Weights of a small class-conditioned image flow-matching model: arch dit.
Rows from block 5 of a small class-conditioned image flow-matching model, named by matrix and row number. Rows with one number within an expert belong to one neuron, the router's apart. Each number is 128 + 24 x the weight over its row's rms, rounded and kept within 0 to 255. All counts start at 0. Numbers have three digits each.
Before each expert's rows are labels from the 100 images, of 14848 (inputs lightly noised), where the router gives the expert most weight on average: "colour at peak" is the nearest of a few named colours to the mean colour under the peak; "top examples" is what is common among them. Only what is clearly more common there than usual is listed. The data: simulated fluorescence microscopy of cells.
# router: router (model.blocks.5.mlp.router.weight, 16x256), inputs 128-255
# up: expert up (model.blocks.5.mlp.up, 16x128x256), inputs 128-255
# down: expert down (model.blocks.5.mlp.down, 16x256x128, transposed), outputs 128-255

# expert 11
colour at peak: brown
top examples: crowded; cells: ten or more; magenta stain; long thin cells
router.11:158120089124132141109145137119132130120145139126151109140114116155138136122136111116111119137136111144150129113058127115124165138169121131114121081082116115122152177117127176122098167120146130089139136097129119135123127142107110102181143064141175120135121152142142139151078085124109133152114137125138048156119135112124139116125107131117210119141115128120127123137143148123153142118099
up.0:130118153107133120124113131118114123109122104114148124144165143099192121068117171211167133164098138160127150129100138116132146067101127136145112097134125128108142138169158133149120124113127140090160103110100168117115108080118119117139104147133153133143142132134121125114151126113195132115124118129102153098122108184112099150094125116107134137102116123146118070094145121145118118133069
down.0:129166143116139128150144126105116125144141118110126154115112111113161133130153138060094122147175150145152121144167131120129140066140131111136134080138118132127175097087143138148149152181132145147167103100146132097114119130114149093128135140118143142100131130159120179100207130126090151115125100105136122123141141156140136092131169115112148114135136123174130091113142165098129122125134
up.1:123074096167141130114121139135155137123147126123118095124106111119098147172146081125114123103108131128133140182111137125126136144096146106072109132186110102145130120104136128146127131116128109126125132141136115132118093141138136144138117114082096118127127138124116116128120134167131155114111137139106167140123080153143113172129148098119125163113151141099137165111111068094132107153163
down.1:120128107095108121132091140131125123139124129119151138107117093143067141136120139142088083122120112106123115167147146159125107126119127167111117115147146121138141133117118100121130102138143112127159081129156105076154113133139121128136168099096119111163109110118127164183132144101178107111143159128112108056139165132115095127144080099107128150108127099149125156157145060089128114134132
up.2:191139154133110127117160082120125174128133124131129109148093128129113197106153068115121179145101176111187109128129127157147122139133086117114113102103115119135125119136103129124142123113176132128105136162051120171121133130161119163138132160111112137131136100139168112114111130141123173116169147059167120154167110131120142139138121113142102135108096107135140109131120123091110158144125
down.2:143164112122130121097096214094131122119150146134107096158142103131103166071127139124140126127154137131113096127130150169116143082150135159106141126093158160147121149137099135131159116174153131142132161173173119142119134102083111125098151156067104132130140093153103165079114145129160111105160101100120145180072124113135137112101137127123139125094147144115151146126140137118145140126130
up.3:093087137113129085097124125113111128136151115142130118122159161169136130146150125127068146125151147149117124129125134145114146104144092121089126109179105116160109118086121145151122141116103091094122096107123158132126118129148197141076140085122142159108128162114132124105136148118110137122117118122175178156135111122088131116115145107152121133115152158098129160135138076183146130155159
down.3:114128124075113122155129166145157144123116126087098139149106065137136116132125071142108128146081123100130132098187103138125131135165125095143123118161128115133146086107091164122131128177123116128113155128126144091125164101149140122157160134092131139142136163116141132136154158147057134115180121110143111100120138130178050125101105110131154116086141123121122146171106127140093132102133
up.4:149138146143120171126165136104093163140106138127120140157112108119124156117128115145121105151105125183147093142137120116140128155109096132112124066063150094135132133141129144137073160130149159119119089138109101126115115125166088127155174147114141129165112161171120112134101125116128124128149177137148117136128160093155148137123128120131164116122128128112096139136149166100134111121116
down.4:119104110136114127137151127117137139152121132134128132162106128125086137134116124115134114135123146124116120143127143111131143077183128116144109132090171113120115138103154118176088126122131188111151147151072127153156147130154087153096079146145154110167114121144146136121075098130133144114121130108151114101131135092076143119118139111143113157125101128136125114112117084114163093095134
up.5:134145145153130097177130104109096143122099169163111143149139105110127136158112129140061123149088128159128140148106119176135094133133133099181122131188115119111127064124093096135116125093116137145125126137170156139117138118133128147119120156144138128106106146124119123095175185081136135145143097117150116126149109114108127122126134123170101140101157120135135143124112110104100134116203
down.5:133117108188142127137108118138117099146137122149105135164164171109147128080130150112113118108107153146117128167090156111135186131154138102110118105078123093143124161114135096088133138141132136147139143096116114145108153133142157125114158101102094164106131109125112095147116085121109118112098137151109148132159153123117118113148116143086106120159167120138144151118152088136131147145084
up.6:105176133103157106141120136105143118132160149171149116190100139126102124167144082083162131125109190112171136097101130128139095152131117122146133104160116114133167124115132122120130159104064100113146087113120168136098129098109137152146124123118155166126145134130092126114108104127125166101155126118123125106127137175100114134147158100077113112131139159140092145154130088106108132122118
down.6:127171136187167132155116124097138130137181135104066120134164132181125141154126201110122119115179131125121125184115111141118109127110132128124128131132081130120116143144144132153121117148109076140116106174148138176109118101132126111117088115112155160080138131114134099139104108123087129126181115167102157112146193171062120134131123128090153124166124137147161069089158148153123166132074
up.7:112166113100159164088139141109117108093136126162119138114130112159097112120117116111116145095123080118118114109134110160149149178132159166186138116136138117108136112152114121134128128149068108151152084119086125124107100160171083181153105157114153124118151149170115105128126115132142157111139100122159128131121129144156097133112148137098133128133161113136056187117122137136074128126113
down.7:134090065176146138121134145157149141093136123149117119147119133114088126179114109135145122139126108140111126163140155127139093134138135093106119135143110126114129107158071153098127137080123140112135139075067161120140151155123133129157109092120118141137103142123146171102103113171132134162107103137122073084123152144121158167102132146137189122149106132143096156144077132126134157098132
up.8:125158138155099135127108101143120116113158126106140126120105137130087121092138087144136129120143175147108083176125120154124124156119149154161165158135110136118075113096141091140126104190145136185149169105092148140141152110132158143130103127158093123083130102135128117170143121152150133140135145115119158090183112135111135121133116117161085175142128119120134165140080128109104123121085
down.8:125120177083124117133124116094133131160112149129165117103144101125089130092148117130155115150141148123155159101142102162114124090079103115091118094128144166138142164130089166159113141148141142104182114148153083118083119063132107151148161117151130094121136112140096134081111115127146114110165105093108096125097137101151144121145127092107136141123109121106124120094129121176118130128063
up.9:147153142110137147109100059116101146104119091158104147067103113120130134140078120156155144111126137099133094130128151119129131179153151119106148116116126116102142119125108104166106141122127125116107074129149103096118160173114119164145138132171126105158101120106132164146124094136099102105115169090171144160147107153123151110123147088082140146143127131138119153123155103137138141111148
down.9:151140114145155133111109092124126085095091132183125171137149146156133129120037129108126152139112131130098141152125146116161141119113156132072067074089122123122138142121118163122131122140120101134109108134131127128120120158103128111147147140120133145110126128108110095105092135140118148133148139141126132162145137118136117086155140119097131116155103114109157125101114177092120156141134
up.10:145129120153123139091103118069103122113151102125110081129139143141120135132134149128108125091141127165146130135081167175111129114090152111141144087132137146121160124174145121170122155121115173073115102130138177132131131153125127167157142116127153134134161150135119140147119136129125123136142107123150122173126106130129161144089142129136132161141186124140128165141143118102111160118100
down.10:127116079171119130124145078114112125198115131106155161128094162121082139155127104133127129113105113141152156182112128146133163129155129109131153099186167147122129120143139109161170151145145150119160096087074153142113120146131135110142119136133139154132092127125125140126155128091128109153105108112141158094109127128127138107127138130135136119090130141164139120144092140070095116116131
up.11:131129123106115103127122125146131104119142074131104125169151116066114107150123226123124130103116118172089175112150108108110120105090131140155133128144128154104096102143137111152120141168131115135125153136135151097134126182092180150108139092110164168097137107125109100095149132160145115105110105119115181123131155149111091128105093114141100140140149127157105166133147130149101131118149
down.11:116136130147154137092141114124134152129114162137141113117134086161115134117136180098155137110122093137130122134143147164138120098124144153138109121075169113133119128108148134139093111102134142129137135088146141109085129143094097164124106107096160105122148128150131144106109141159145143155146113136157177096107109070117182109095097103151132126121103139105166086133147117123128103115107

# expert 3
colour at peak: blue; purple
top examples: crowded; cells: ten or more; vacuoles
router.3:143133137075094114114163156165119101155102105102175115127119087111130117139127127111139101130165119097125111130119138130106131103132152126160116147143145146147087101155143118120149101142124106139118119120123114083101094116103154109125140126134140131127104136133149144147156151147108131080129169155092065131088115147107125135072140131158145079131143145150101084116192131140115116118140
up.0:119091116130185125162098116103129130077119103151088140123127175134141122112120116112065100122135097133138200137119185120125057130173085110126106097112111127131122149068104162102124086104144105140133140148118126117138111165175167135146112129161160157111113132145123116128149108108112112152103155133119126169131156136098111143111134165127154109127108114109145081139134134157133106148130
down.0:135109147183156117125122134115138129110131130165126140122115129096110142110145120146081145148084150187151127155116157077140117119152168130128134156115130112160121107170117115135132196118138128123112135114138108143117159123133192128138158104137125122111120129153118084110140115136117150165109136145145126156113119104159125105156113148169140146146181110112118157157136159128128131121108
up.1:146070108123127146127100099098088145103131164145116143181140120113091147116111119138078141141116153131140123162127070143141149126117102143154165156139123102115140113138133119154116141117132112112121108117084115147186118162128126172158130091131111139137149134162074174110136117137122147127123081127160141129174103131138120090125080159113125179120151107123145135113149141107109119082121
down.1:123142113173151124109144155157138146149106138178136113098117118104112128165143133113139101119146179109154110115132131156125112181130152094152135110161152139161171135116110128139145141114153156132133123117179159136193118139061105129083141108104133091147136140113104135131120089137121116155130147098131187147117172150163114083113120123122111110153142159127142119133111152126136127133130
up.2:124112104145124128112089124125106106093144200140148176165116120129108116144163128124091127131123154176112144084135139166118124131098172146134156131114099103112136105126128095101037119121123120116085153111120151138128125129121129104136145126150153124125105134130173115127107119124137130119132103146139126103124124155144109162142090097106119154099116118187113140123099157111148106071147
down.2:169147131140117089133170134094206117132132195133132068129106110115106164127122159129119092128131126123083076141152167146128141109097090108117071135092115133133132157128123133067127136099124141142159144084184094104148130149103112106098145131140133121113131140141050135121109146099185126146152163122101151109154118130110162113139104121114104122106137152106129128114152113140123116073143
up.3:126127114131130182135096119097122137110140152158091118104176127145131166133130112116110123065120190130108147145169149135085077114141125166127127150110134127130111120086106146113135143107143125115133136124136140141135110102130130136106069146146129123135119125141180128153093126156126085150128141126118133145113147108135109114139102146106115139147137176120107119117133136133138126168142
down.3:109135139115064141149134092154092125138140107167129164143140155113108111140135166111113161091129115129112121106101173130108157149124117134123115115115081098148122100123151117147135133159108115088128136118135127166141129101111137106109117116105158119127119119101142128088173157150136116122123136123098119116112101151127125114149101164143127118111132114115107135124059185136165101134127
up.4:069104088139100091156118125143086122147158110145095119109173174121138138145126124102114207142115145132099167102151123170135081171124134098125141125108102161159141108066126142146124082146165156150102113110120176133116099142143140134124124095147126139110128121151157111130100124078102088106140143130159127097164137124138142158073115141096108124109111049136096139117128089149124122157122
down.4:151136122143147100152109124078151094069096083126137125105101127157127129124147141151144135168182167182148112098125086129126138095158156162158122110094146110123146115130118129096127130125108122139138120120142159111121160093108119108149104124145146105144092117131073125151090112158099151135142106139143119135114120134151157159119134163143135128136152160108118134133135115128118154123124
up.5:124145122132113076135118088129121143169055120139133111114145141125128154138095133192157139175107116138127139125129074156145119131120172152103111139130141118142095099137078104115101115159085108167104167105130090090108110113127148142157137141144147150129108144101131121138115112142133117092108128119137140095125122129145128171107137160111130159108139092110092126085126123151116090106136
down.5:129136120135075135155165132149106121133104119127139148133053121141134137135128159087160133097134123111079110124124132140118146091098095125076129119140102114145139118079100144146128084143110116185156109118120055150132107068113174127146115120138116119114118120159105133135124125097130149152093109096103119123161120126119127081115112100097114123109106116118152108161140118125121136130107
up.6:146175140153136133120156121168107117105127113120096133122165166133165114100131164132124160136131104109171147151113124152178139120133114167143123101070097148111162128072110137105123115145134100129136113126158095152129165095167157118102151114152131133098150083175167079106111140066148140109137088155146121110160127132135103131103111146110174095160113116117122104119146066126159127090072
down.6:118106107107158103122132157115157154073129143129145102137076151115118118159190129147144138142151083128136129096148133140155126086131164098141128111136123158099134154176100138131111145116143119131151090113136072087130148136115149141158173137149115094136119089147132167093124145128129112143125144112120123168102118126156161142125141129164162119174155140132160117137135175122127112109056
up.7:103126129134165146146092091059129146121089129115163124118105135122118110164151135146148125116103115210130097120129157132137130123138116148099123130134129147098176109117116077144109074105108116135123097139151122118144152113112097119140085151121131131116074125105129125150164121147145087105116114092116138124127118090159120158127185073108115135123160128162155132139115112143169090126102
down.7:102160106120195112153128158118165143151102102143099119135126103105163121169129096148127108130120084112141122158129133141116154146158109126103114089149152142115131097094134117139130093105127116121143122144133173128131128124115122145138133138092149135116117120132131130151150165101130146148082106134113159124162137072103134110151089154101146125144120139163091148173132147115127066121096
up.8:197068178113151125116148119150119109109112132114152138098148130133110187134056124140111113154120116141131127093151135143133141148132091110153111123105136119127116138123102136095111111086156142118145157115135130093119133084112153141119123138112135125155143137154122101128089092141139135099101089128119141101130123154155127105069162205142173123122106166124121115142131163150137113151117
down.8:143081155140130152131104111121089115099120128137131126099100133119125149134110131140102077124157117109062108131160122150118116116124150158106098124113107120129163120109088141140117104098125150133129110146108120187118144073156194109140155126099130149168120137142104156156097117114143139153076128106122119105068109147155132133131085125166124123128141105123097162113139042110126127150065
up.9:106139138130131100153138113083139155140106162108152112095108114127133117141165155132143176147117103167132137137122180100163117131146148137146075123149117138091111111117115101157133070143062108131143113143111141135174169161124118073151112137113156134092109112114093149135122145150132088101088166116100138148115140073147123103120156103102098111153180166117206152140146153126130097138135
down.9:140106116134110114133117129143134162116161169074133120114099110109130124126113114135124195144149147137156126137131154125148078086132123123174172145115081122136135151122109111110138206150183098118138105152122103131129177123157140083110135130139144133096152118132120137138103152166135077135165121134186120140110141096131126129129128098147134164137096102135176123100113099110128118117123
up.10:119134114114142123119101081118104088123111173157119125099116114134103167158110135114107148172108117116130118115135134144096132123141141160121149135155167121119141099131135074105126138105104129152063107126130130140130148115140130108115144125155123136124067126088114157105114092134137131108128136090145134114151104155164101151138156166101109151127152190143183116117079092097146145195138
down.10:109145153149094124126132102113097152147143115131103157097095099097097129139131132113094145112128111086141135100112139131120162150152136086105151129141091134114156137137126140176133098182142110153122145118153137149129134110134138136145089165090103131105094088135110115127126104118145109167080121145097118174168113127130108104132103125076115125125108190154125167086145141139173147142137
up.11:120103125133170127107124108097138115097156152168142116131102138137137121162161142108158104108101105124151167090182158079115121132123145093127149103144088091078165115114095137158111131122135144135112137151106156106139100151116098111152135119120135125115102184135157125160153133131106105117149148107143115137123126085169131124104143122140105155094152144134108162115137203165131149133165
down.11:124116109127142134083122175139160166136158148106117134153087087118111122119132151179061128133162116090125084128128129182137175127137139126144124139151129146124172155160115121126148131168149109128151077138160108127123082118173079138106144135133112111120117161116119112165142090124112132135105119126148176158153159141079173131143161119101132110094140114089136099156164097116126150135182

# expert 14
colour at peak: brown
top examples: crowded; cells: ten or more; red stain; membrane rim
router.14:123127137147143099110089067130126138111133149137146146092124164178127122163128151118149131141101141148127170143125128130126134118133129138138123094139098094106138147112082135175142088105093098140117155106136140123134126143129143134098094063150150118101102130118116127124162144113135131146122094068145036101128103126121143090115112130117099158130124127109153135155147112124141088153170
up.0:159128102144146158143195127108117100122112055112114135115130140125110142118198143143123141135133158163112160072153139099123139118128069128107127136084132112097133131145137120090128116104168146114121110120105143087120129146155094145119117136115127146139153087086149111141108099118158104119134142118118145102145138150148132133109120109119127112096139155152124143118152181152127143110098
down.0:116131084172142128106129096142135118129141110147092131149139132129126110124126174065077142146165145118092077152126091187108166073171115078122119130125115109134125126102109141107151119130094141139163150142127108142096089168151145133144134131153126180134127139147145090109148176099121156164108151118103152080161167134134176095135112099111112135124113104099125130093087124142112102109142
up.1:157138140116104127112156151145113126153105159118118168143115083082100164137144114166116121165107114108126131161101125183142122144131120127134108122084103109136132121134156151109128152072138144131106123144119098146100120096120112142146159148083128169148139152164143103090089157093082139140151151152127139183151148131091132126117119142160161109138147155162102104109140155123129123147089
down.1:124129123144155129127115118133125115118123109124126126129133189157149115139115068166147136135017141140144152155144118090118153158105110101122165085156140161105116149140070147123133123150136088152123116127094143137123171117128130120163169125148101126117149126115114085131139070123107095074115130128112132141150062120086089140140112123100142119150141132109118109149172146147096131135115
up.2:130097127106140076137118138148129147135113090120089095176078146162102104091140113123109114103104110115105146126099170093151113098140096142115139159105105151157156135162096164110132105109097124161127122166118157138169108114087146138184127106136141126146152143087153116132146121118067135125129195119105145186135147153152112164126126163131147079092130105146105104090137140095147123102107
down.2:124157144113154104083120173085106128140137123133102139125124166151106151075128128127074160147110153135146097126158197087145103086139115165118097096105124110101119103166122156152144112134134116121092138129135096114154134112133115156116152152114113148123107087180111163152140129086108125116118132122102124153161163104124133139139157155124146144117111123151106171169132125093077108142153
up.3:131122108131132163143116116136130122150144157116117118116070158112120161118104118150146124133114113154157156124177132164131082119084131132163149092142113057141172114127145152086129142135146156107113120102129125123124118133151116116129129137118102155120094141090144137125113147132120136106111150108118138131119180106138082173128098206090126063123153141130151090121140167140114119151129
down.3:123129147120115133085131139143134127070129148144154116140105092105168085132111143093089118140059123138125105129129139160127143104163115169139112097152125156086125098132095133125111124096099119133104139132114115110120155159097141113139137089142143131151160145149108171109123128156164107116145142163160138155126117129113167142146098192135134172132106132066151066193103102126096125139161
up.4:142125127114103125110085142116132120133106105131098153125141137146153124106142119138131119153156141107168138111108129116126125121119120111135147154122135107115136150123132130134000118167100150131135166114138136116144114142078120126106123138161168126142111113140115161133150137103128131094117145220112123138116130094128122131118115145107143157128134134137119121145099139122103147135113
down.4:155156118127135093119205134125121137122154150149130107107168126125122179117122126108129069196111117111163084150118120109121114089147121130098096142127099106171102131116145130117107163133114157083119134125116079094151100164145131142071142124146137128145107119118129112117101129120141088125198134117185183137153129138122130148142132130141150082118156056142188138111125169130148112133141
up.5:143101176132109111148120152128141136128148125131122101151180124103180151037136164132174124092106111151147098170108086132135107141111150161081111081127136147114177128135135142096112163132115141121073104122106142157118113106106077130125150104140128098090142128110133135101114167122095125119111122137147162109100126113129110198130108108135118130149109154128151118168154142177170125145117
down.5:113120102115104120143131152123134131164073153153108136128156103089179119093122107109070133121172164122141155075111108134132140113218131151185114125102104125134125126107140127146127117095129161151154117121138101081123121139155092137133172107088203097097137120116115095147070135124136131158134143133121110079135110120157157159133150124148101134177117118129127158125151109110126103136140
up.6:100118157140133100127117141112151087156130147140096118131111095136109148119163129132156146073127157102227122102131154117118095140143105115115115110140111100141119167118142134122143196139100120135106092124141106135137151127125136152092110100111182148137171102116153143131106145122125094110122116082131142150136150117109095137115110090077136109153147088131128160139132118152153152122050
down.6:141113123137106102106127050136115126113156120156142117148084130114123109183101122113150151123203097143186118130130128107133082124153147144108116166099131112140109099130146114136133073149150083136124108135141110118112121120137117112162114143158098148127090134133130118103132114091110085158104116136149131130112107132113153111118120129110171125129129163115123169125116143129093141115121
up.7:162145084107110090137168133132121172137082148113123144138145145139111100146079096159127074142119125124138113121111130129122122144147186139137118147105115126157105108147099113121120115141108175106174140088090101158149126132076099100153118149157162131149125124145145087128162113119186139114106136101134144079144123137123111138136169178076143093136150082119134156110121178149093123163100
down.7:124128127158153101102123141092123153122121129139117117107098084152128128118127146122087113128136145130170154179107145179140112111130111092141108196092150122115060149110168092108132172095137120122149197143094154155152113119121099169097079145108144109131141117115137132116123125131104133191103127110132116136108123138149100124137141167109151132141134165147143131098113140140154113137133
up.8:136151154107123129183137102122101163133125153149151147128138128107128146156115120122130125167098131184133112145184101153139089117125122145138128130161127119133107039147141086121114131128111120140092121171140138138098146111150123151120135162115110128124140131150122107092181192102158112133124133116156125095159124121116104137148112127157088136131145109102107140139138119124131092113164
down.8:123151125122104133168148155126150130149136119099160135138103149106109140160123089122121108133116113125121127149148086163128128118155103082162118138172139118129123075129139140177141150132129119107158140147118197136138168098136128132152125164108124129139122122141162121102156197146154139139144123129136121113061116145143108122137152117175137145134114126097140085113121148120147098116225
up.9:116110121146152121060111108124161098151131141128077137134106159140144113130131122142133142114115098129196158136049148115128138122132087141146120126119131099137112123083112136145138150125101140080138127129124172122153147116142158124126139122132158126130096124083173116136099106120102158108148122092145133149124133130104147131107146137077157118130144139128104210124132147149121148131054
down.9:127135143120098127130127094126080113128133125140174127134127097112107115157110115091087123152138078096162151109105126157128132138135152137099122181183107102105147092119108100135146155142151160145122135111170152170125163146133156112127068176118140166203124135133121132122135153140135135180169103165152117164120143156174121107137133142131143162086146148131063137166122120089094124108096
up.10:152084102119094151098128139094095097135129186141155145120153135132157133125129156157133132119083108124126125095136150139136147116129157098130139082086085093109153121123181143121103124123123161133149084140157108151162145149136067157084146123142168101127132139167096091132111158102096144113133126119103126074130132103181152124136154117106135144094149156140119151148136136097089094159134
down.10:122121129100138141137146099166125113177114137161105111134135141112180111144123163113119115127154096116127121142123145116130158142129115155123141130161127120119117137160125158138129130124131151125142149080150132117128121142119124113149120130162178148162146151098136149092127134127123138126132111091145175129103176071099082112130057087171102120143114125098126119127098137115167135105163
up.11:176095116090138113075128116140154134152093193140173149116129074137122090122140108069127148136097147109215089097156093118128106142114145140127101141153132143110091125144124116119114130153131147108155132126150136133173154133110132107114148155126099119128128121093159161108165096128131124089108123113110168130124097117136141141104156091141145137097180168116134147146108156136136128143135
down.11:133125154132117120150149142140171123092132140102126122147122126152140121105144093109132130155160131135105122148131151147157144125123108113118072137117159121129113127118103101124098140162155109127129148178086127115122099132118121144135114138159085131152152156108148125101125095120082119179146100156131132152182144175051131123178119141101175111133128138149138112137074118141123141108102

# expert 12
colour at peak: purple
top examples: crowded; cells: ten or more; vacuoles
router.12:092151138106156113116129118081101144129123120086152128099130120105128138148100132107129149133143143125095146156120148128131086121151138130161113176145121176096135085133134078153153116144137128122136120114135109101107101115136152142111100092111092131147154106083124109096181147140127154092168131135106055125124106141120134130125160139136048146126114113159096110138205102131111141161136
up.0:137101110108104075143098087166165139167133118132160118105074127122110121128115127116159121114126143119116176121108104152131156142107133154106165143171137114144109102116109110154132086112128124109125178106108130101131123124094130153151103113111147179137098125124116154129134113141114172109142144048105134150139110135119139126082174153073108137132166127140137138152088127138143098110150
down.0:148122119153130171163135119134111137159136116146111103121151123111120113142110138144161131140109111137103139140075112123152158124135072119091154126211074170146177116110105115144166096164134124140114085121135138127102116105139172087141144125160134139100156115109168125090150138108115112159115119127137137156161126170119127116161095079090097162129140142115163141152166189149101136135147
up.1:151103151125125034121121113144153136080127079142160089119132105142125094140136109144135087129134138152097130093086085151130140121167153131117145130167130137130130091140094109148119089140108146142152187102129142079153127115105119115116103115151144127100121150123110101142160127117099109103139111134135154131107119119050140116086125183152112125146155108160122118112117141117106117136130
down.1:126103133104112149131129104158104099106119146135085100153116120116132114144120179138141133126160112145111122126101076146114121119080089129142172135204073142135136078117101141167115136146120164123077083139127128135094149081183162097183146130151148099086132132100174152150188124102107151158099133124126110129116100137154139139127156104144138117145107111152130146180139136121118116140124
up.2:126147143141172134098116118097112174082120126124154142171133166112121125162099133123150132157075090151151129118126126117112122112137159126136078125157119099100077127135101113112108130131121139095091148117141120102100103151167148134130141132099128140151145153108086141099110121110103139105100210114170125096115155118106110160097155103125125168112130137140110141158134152119110108148133
down.2:092165145112189133101134122114114106058130088105112136175135172075124135171125119136148138160160090123118113112136164104180143113168150114117085130163114170114198143128117116161107133145117153118146111144130104136184096135069163107123130127127099129116174130117136110107114134120134137156076109116131136105138148120175094126111136144135117158102095128141128115080100140131102128110097
up.3:188149142122103103127166139160064125152126114127125162138103134126117163128095133121134168131133109105152124117139127106136117102119095140133104119116072114179129107112144123147131098149137110154107101135121123138125111099111113145141158154137132139115158116188160137171122111120139129092127097147101134105130151087125087135050134167117148096142110144159155157104137127139143131115118
down.3:085158120120121103119109169124173146112116132108102097128118121131110104107188135150130179131114130126133137109151153148132099126135163126125149144131087149093165164151121136119113152105129109076132102146154096109142125086111092152141158157143142131121122087107121193125159124150147116132149149153150121110119103120139134125150141158130127142152188137122137142145128199130130118133107
up.4:136151168092138151075135114112149122133150123178094121122139146136144096113135122109090108096107131104132120131126164124162100096147164129142068106123149155125150145115128158129125082138151175087163141138140104168132123143134130144104145146137116166091156143146090134148096129110156116136150136127107130099154181143137119122115085075075140146123100080180094133164142115103117146141138
down.4:134118140147116158118089102183119117116116118141142130123122137121142135128137136112163106097124154149132098119107137115152121122125125139141206120104167099127106138112109142108132107141108145184096106116140132118119089115131137140150138116148135121154071167093135121128155139164133127118164124131148153120131155134118128133108115101138202078131183175148097143107107149128135112160149
up.5:135131124137153119117124132129124168109116112133097159110148152145111146143138142140105096085151086138123154116182171075100139128135151114115105116115121140131148101067106139154110122156117145110145155152104138132110122117147085108094157139144120206121137128137106117107111091129161123153106158117142127110140182130103162112118131090111143161109088153135132140113148130135110143123125
down.5:142105111158129100125105133146139113161148114157141132101146084105113120181129157111152104088124136142112093156123123128136119134179128112086159160106120080122158145143126130114176153146105125146125132133131128139105134141141139134146131128124138154150081089131136186115128173118130134155150101140104135158140149109144115114118113154143230094151153147151127163131113133171115086146102
up.6:157095102128151137126109144109101124096113142122125125155134136145082130124149089163207100100127157147145145109186150138110183106097110148146123110103076106122137143129143133159108102120162178098091124091114129181121112173098078147130126150130107096151133105130127110135112111099139129131104105126189133130181164108174150126118102145133163131132113111125157166144145132117163126122122
down.6:139120130132108126120142096134108107127133139113125117106148101129062109131118146113147142126111090145131165124073143128110108140155089133109128138141118142108129103131150179134130163140127140150108118081119160102121137088126095152132118139180175088166143115161141109113209164131147132098113145100144160098120175151135099131149120131072106137134143139130123122148120148182112120127194
up.7:155107126125090133113151134172159175102115111201105117133156141146132171132141132111099077116107136098163091123143099126197119134113145110165142101131153130116103124105127159094102141105114145088087162148150137136125115110111133141115134139137102145136132136128178147147088127114163143134120105130119128154153150152103109113132096184090137106116102134136122142128139156127136152106124
down.7:130103129133100183113123104151145071077106153111151117126100144160124151136108113188130157138135165172114135119158152141071117098117124156150162115110170091132182102148143094124081118119106147151118099132101121138141133109122150101116073144149080135128159149137074100151104125148146120110159151110159119150131137166131103129069154074120101115121142124128159118149128111119139205177137
up.8:133131113113127147119140150118104126158120134144134110179130130151057115148141106158166131119107111137128162137159136178134146118111094148157148086102078132135125135136114140141123125122122125112107143089084095186117106143142090160182149090110128092152119158132145130132114092166162120159152122140151124159186136112116157112105117117166158109164123107082124172138171153131130103095125
down.8:143110125166134120078157154130122113147125116121121130104118174075037135130129136144118113131129155148134132134098140132121151190100112088131138102156144144134168124142121104148147145151132161139125095058136121134067113129143146139117148124159146023134118094152123121097175142127115125136112154128133155120100141149131141126129135132142126106126140145141122128108112141142110146139160
up.9:121112121161145125120128102114135144087162104144180136082144156152126134122122096115102128138111162135163140087111124121100126177139128122113122143165161125113124097104169084113123143145113151101145079121133126090116094108108135157115098135113120133085172130130104146109136109162107114112093074123137130111146132134102130071098166147085098221135136159132122121145115147123099132149147
down.9:123128134060167134130144124118121118135149112119097136074094154160135127091133142162094148144141126134141112145104167100136130097145076162099120123155126118091087098173119174131146122122117145124097136127118112158189132086210136135185151131111112120120112086163140142129156154091138129143107137112129139113103132111074146165144094107071150129128124119135109171161139102130091156147113
up.10:176116119119121098134139132135101155151079099109135120109125137148119088118145131171119085136123145153158137114113168121159100132119154171101152139111097119126091114119153120154119112098162158105116128144137121138141135107103150107115131146171121121090102128135097133136090117123166099110119131132147160132118133156125158117121145106130160152098148098144108098112075165110120125151122
down.10:139162161159147104112126156124117150119145155080161151081118122150118130102122157123119115114080133140176128123083126134113142153145092075134157164149152174143144132144128122111131171122117130138115166080127138107107124161104120127101112125144139126120121094138144152126155120130170112157151145148138152184153132178109143125132147139132167114096145165122130115150186148111139117147123
up.11:141147164136137114110113089155135109105136149131104133119143108176109135126150153129084130163085106132152153101152140096133162136163119119188146105122104089130128121084111117169091141104104129117141121146093109119129102168141118153134128103156169124137121176176121140167144054128083160128141092122147119099141149154138184124124153164111144169138128152147142114103111116084121154124088
down.11:128139162133141126119153167119133131107137141107137128132143106166099111138120161136110139130080098144131128130124143156127209092127123173120122142122128127104130140151115156108098146079116123132101150176115174107141115146142098113125106114131171152185116147134128117153144083088124133108145104112113157114114126149085193129155116126113137140099127134133114127172137132087128131124094